A small waveform denoising autoencoder, trained from scratch: encoder activation relu.
Rows from block 11 of the encoder of a small waveform denoising autoencoder, named by matrix and row number. Rows with one number belong to one channel. Each number is 128 + 24 x the weight over its row's rms, rounded and kept within 0 to 255. All counts start at 0. Numbers have three digits each.
Before each channel's rows are labels from the 100 clips, of 14976, where the channel reaches its highest value: "loudest band" is the band of the loudest frequency at the time of the peak. Only what is clearly more common there than usual is listed. The data: strings of digits, spoken by a formant synthesiser in many voices.
# convs0: first width-5 conv (encoder.blocks.11.convs.0.weight, 160x160x5, each kernel summed), inputs 0-79
# convs1: second width-5 conv (encoder.blocks.11.convs.1.weight, 160x160x5, transposed, each kernel summed), outputs 0-79

loudest band: 4000 to 8000 Hz
convs0.70:100158117089130110120129162153110135108120146141143139144103114102156111106096088090115107129082088110168129127119110125125113117117167129095150152129158105094128124086074109091157115112140091158152155084119113123126120083118157109121155120
convs1.70:120130175165149149163144128140135160142142111123157150126120147136118124130135118134133163155163135147114115154157132124114152172112141111144106121170119104155152155115179132131115179143158156159109140110139151121157121129112152143104123146

loudest band: 500 to 1000 Hz
convs0.23:152108145119127144133120117137143139126084145085116134089112123152119087115111107097135102136113136164146142143100130132134187167129170133120155094130152174108139101113142112142139157109120150163155137089108111132132127140137139130124137089
convs1.23:124177108104129161107154138106135132079142135144142135147129129109121167101095135148126107105129097075100135143130126125085127086147138092158074122153107149121121155134134107117125133156157121118074107097153101183155126088148138149147121138

loudest band: 250 to 500 Hz
convs0.151:096139106132126097136137144142154146152101162115111138192108143129113103093167102080141090118136113112158086128123128149087118182079148139107155154091145150111137120158108116106105133136133110122098105067138117115081121102134156096136170111
convs1.151:125106134100088133144097117108145110054131121157132163091131139119114158106099163112151128112107114126085117169110121106123165086155133132195132089188148086134141128121122115091153124107142139148112115140128100131156108115132080145093092116

loudest band: 4000 to 8000 Hz
convs0.58:042147162120140125095134178143125124132090112120142132165131142134143154104116125105108107123176150181152162112092135152063115128152137158165145111133138145118103084142071111130132130129117102133141156109142112106120134130132140133118146156
convs1.58:153081096141050154116119100111157111112097131099142156110139127098104145135128148146129123122063104103145132144101153140102107125121107122140139127119106086128153124124153113080117126140172123139112152138125101122113137082145110140155115112

loudest band: 4000 to 8000 Hz
convs0.133:151123123144118155132146091140077162120133086145127123134086116107137042125122117103157119120111116082086130121137119130081136109111123117095091087101134128174101099111104145117121130123102117134105127121115139134111089140125116101081118084
convs1.133:149115121124124130143126124096141156130102087143125155135143126161111122139161116184117132130100136124123134121108084121196116134129101144165249095129131144119125154130104113151141128130158129112173125093156098122135136148137132125104158176

loudest band: 250 to 500 Hz
convs0.88:082148127128117106127100113153122204156071120179125159137126094139159131098165076140117136124164134117186118126084143089107147155161118101106116117158146146125119077099137115126139118112116111134137180114145113144112150128117165138073171120
convs1.88:133144106136124132124140151121098084114144106100142121109100166092099103092089159137163136098116149096100135154130166104091120127154151140164074110134115131135153150126082130098114120127155117124107101116135121131126099095141104146134072121

loudest band: 250 to 500 Hz
convs0.62:053119133132137097114123156123166147167092100097080128169106127150148112100129087072118110141160142108167152087111123092124125107090102105102122162138131142131140105137126122115119130152148160125114098078117102122140130086115135135112151164
convs1.62:123112121082061160101141131116109093072117119127139125123131119129142123134138153131114122105070171101121139145121177115120153116155143148174101115112124098113150131132113115119122123086150097100156174159131132152147123114112092125090134110

loudest band: 4000 to 8000 Hz
convs0.17:108129109083122092130143091122133111152123139097138137137084144145113103144102145113102143110108125145163097142117124106096133109049143093112068116134093100143142116125058118082115122136103152104112100123118127148129098100099098110092142079
convs1.17:138131109109101134136157118145134131127125110155151112143153133177140143138137119149140136114120144134104153148129122159146092123157155147140241099132120124122116103133167133141124120136163140119139124147158157116099105135128131125135111191

loudest band: 500 to 1000 Hz
convs0.147:099117123151081112119120142136141140150104172151085144150089125112128150111100104106137091137130122176168125114098151141126101119129123150141149150139087124129113090162134118152150115161085087150112166111092113128076104105147092134148112206
convs1.147:124105125079160104130140124125100068108127109114170122120118156112114121099128128117146126116103148105134128123106139136078091159153169101100125079144149097131110136131072121061102127077124120118110130134148116106162129152114109165091131102

loudest band: 250 to 500 Hz
convs0.36:129095115148125140098107126110113119133113090144090129175159119155106125076114112079078097138092131100107158143105152131098093100153076129115141100148113162061114093128124134162128138133125144119138104088120094120156095072150142090114130120
convs1.36:107161114120092154108147096124131112160086194099156145103126136087182100134150135153138102106110129116175114119132108109150134150120147162119097125099146148155123108132145118097150136124146099152100162151092121121082121140120069136126132092

loudest band: 4000 to 8000 Hz
convs0.75:097136104109097097121130113114115129156124112176152153168128128115119083070105116111096126113119137097185160119128125172105130119118127173123134114119165106091108120094098128117144123136152097114137110101156129122121109091118125089103159126
convs1.75:147109170135160145123137113171116161142170154114140137148117105120132141145120127139125171144139156145120152125173133126153131133080153113103123115175116137134163157110141117138161126132126140156130124082124150152139165152153144136118129096

loudest band: 500 to 1000 Hz
convs0.57:119177163111168145111119136188110142126111147142099117120100135137142136101150128100099112143159086132142093066130158138119117167176104104152184107172091117147140126126098125157118129100099146152108100104133116150091138154144139134074162081
convs1.57:129121132140072145086136135098133108101149137101153149138119092128125138105108151173155104105114126161113165187121108080123165136126154151168093089157136122142127111159118149099128123082126129119130132127094092138106106106139133113095120112

loudest band: 250 to 500 Hz
convs0.51:093122122158148111134130148143101140145088082123108108144119128164091127114102136076095094118162096094125141087112107151108153084131119121119132114134130099079157100111109114171088134141146126100159116093106095111112110110109164099138146109
convs1.51:095123110135116174121150137138103123144109137164134173105100147151141149132138125159118125154120125145169143098129151174097128160143138137178085109122114115187122093088141117104134175105189138138083149125089146117128151147149106160118117128

loudest band: 4000 to 8000 Hz
convs0.150:074130131091123129138114130108117117102109091117143135116130100087114121127113128117134110076087150095143116154133115098095126132098169095106115094096098126103136100109089139090115107108105114107129137123155115145115086145088168110117124116
convs1.150:174103113111098105146178134115166139120137099123098131127167139174129162118126141156103144125144105160095121158124146122093120160143139157124186136137133130142102150151132146121128124099127144144088105097112112162137129121146079168136150166

loudest band: 4000 to 8000 Hz
convs0.39:142105115096080122105141102083083110133125103095124132076100082112101116099120098135108171099140082088124129114120116137113112160160087107107128128124146109072106114116125152106132142115135123122130108133139110146120161090113076147138111098
convs1.39:141103171166127120123153127135118149146131126116151145138146138122144152187093162122140109098141155125128151146122109149073155153133134090145162181133136120121072117138153099074145125138159164121116166130115107123156115100095152164143132146

loudest band: 4000 to 8000 Hz
convs0.13:065115119148124138151087117124140093116099150138142129132129123144097146089137129099125119118110079141154081113102131158125116130134126131112140155184128107136114098106048119105136125141163104087136135117086111094122127141143074147140110160
convs1.13:136128129130100092098139146108138101130112111138130126130161145115155150164126164127127109112139185152123156171150140095087142140152143122170111099110122083140133105133161120126113131108126139159110137149153139129152123121123125153107131102

loudest band: 500 to 1000 Hz
convs0.95:118181119152115158134131118130107132128102128185114129129121123160110152118062114088111096120125151150103161126089126103104104104101114144137158115133120108148149079134150106149146110146094113188168114134174089129129118118111167122100159150
convs1.95:116128103143110121077133127115097132136097142065168122116118133114157127127165147159094133131100097109176107134134122128094151121192147112126092150155120131140128115118103109133105151120201118127096127144104130106091166127162108137151114130

loudest band: 500 to 1000 Hz
convs0.56:119143135145149143120128127139135147119091163139132106153149122152094154128110109088137115107139148134189129133088138151090122153116137127094128133133112173133062089123101118154110150108106113136121126093165095114156096143142153129105145135
convs1.56:091123092106078135117125150116151100140121123086133123128100094075121133106138147147144099124091094119078124134141151098098158128155157121183118087136141117122152097161130142091135125123131130124132177149127110142132115097108130162131107122

loudest band: 4000 to 8000 Hz
convs0.45:061094110132125133097131120091145130163099114161138107183113131118108169088140097107136104132154126138126144149127107184095141132137160109130117114120104149092130123133096107116098126160114129144140087082134106130159118128146127116153148139
convs1.45:158128129108082124135119140138116080084125141110136114111134106089131141132107153110092123107072137106121103142113159087093124120124141122136136088164131087097115102127137140117139119068175104118081140138124103140133105130109109151089116084

loudest band: 250 to 500 Hz
convs0.81:115134109130128116094150127138138149156092098128129150117120143156129135082101128107125094141137093141133149142096105059128179163133149124139135133140104136111151105181162129115107099153096138129094136069126122112152162091125111139147136115
convs1.81:119133107123132146154148128118092124104125150142134088099115139096124120127132125132177170147085129099155135165138151189093139130185091147118071098138137141153158151062071109115121128108178123125127118101115167109104106111156119143117107126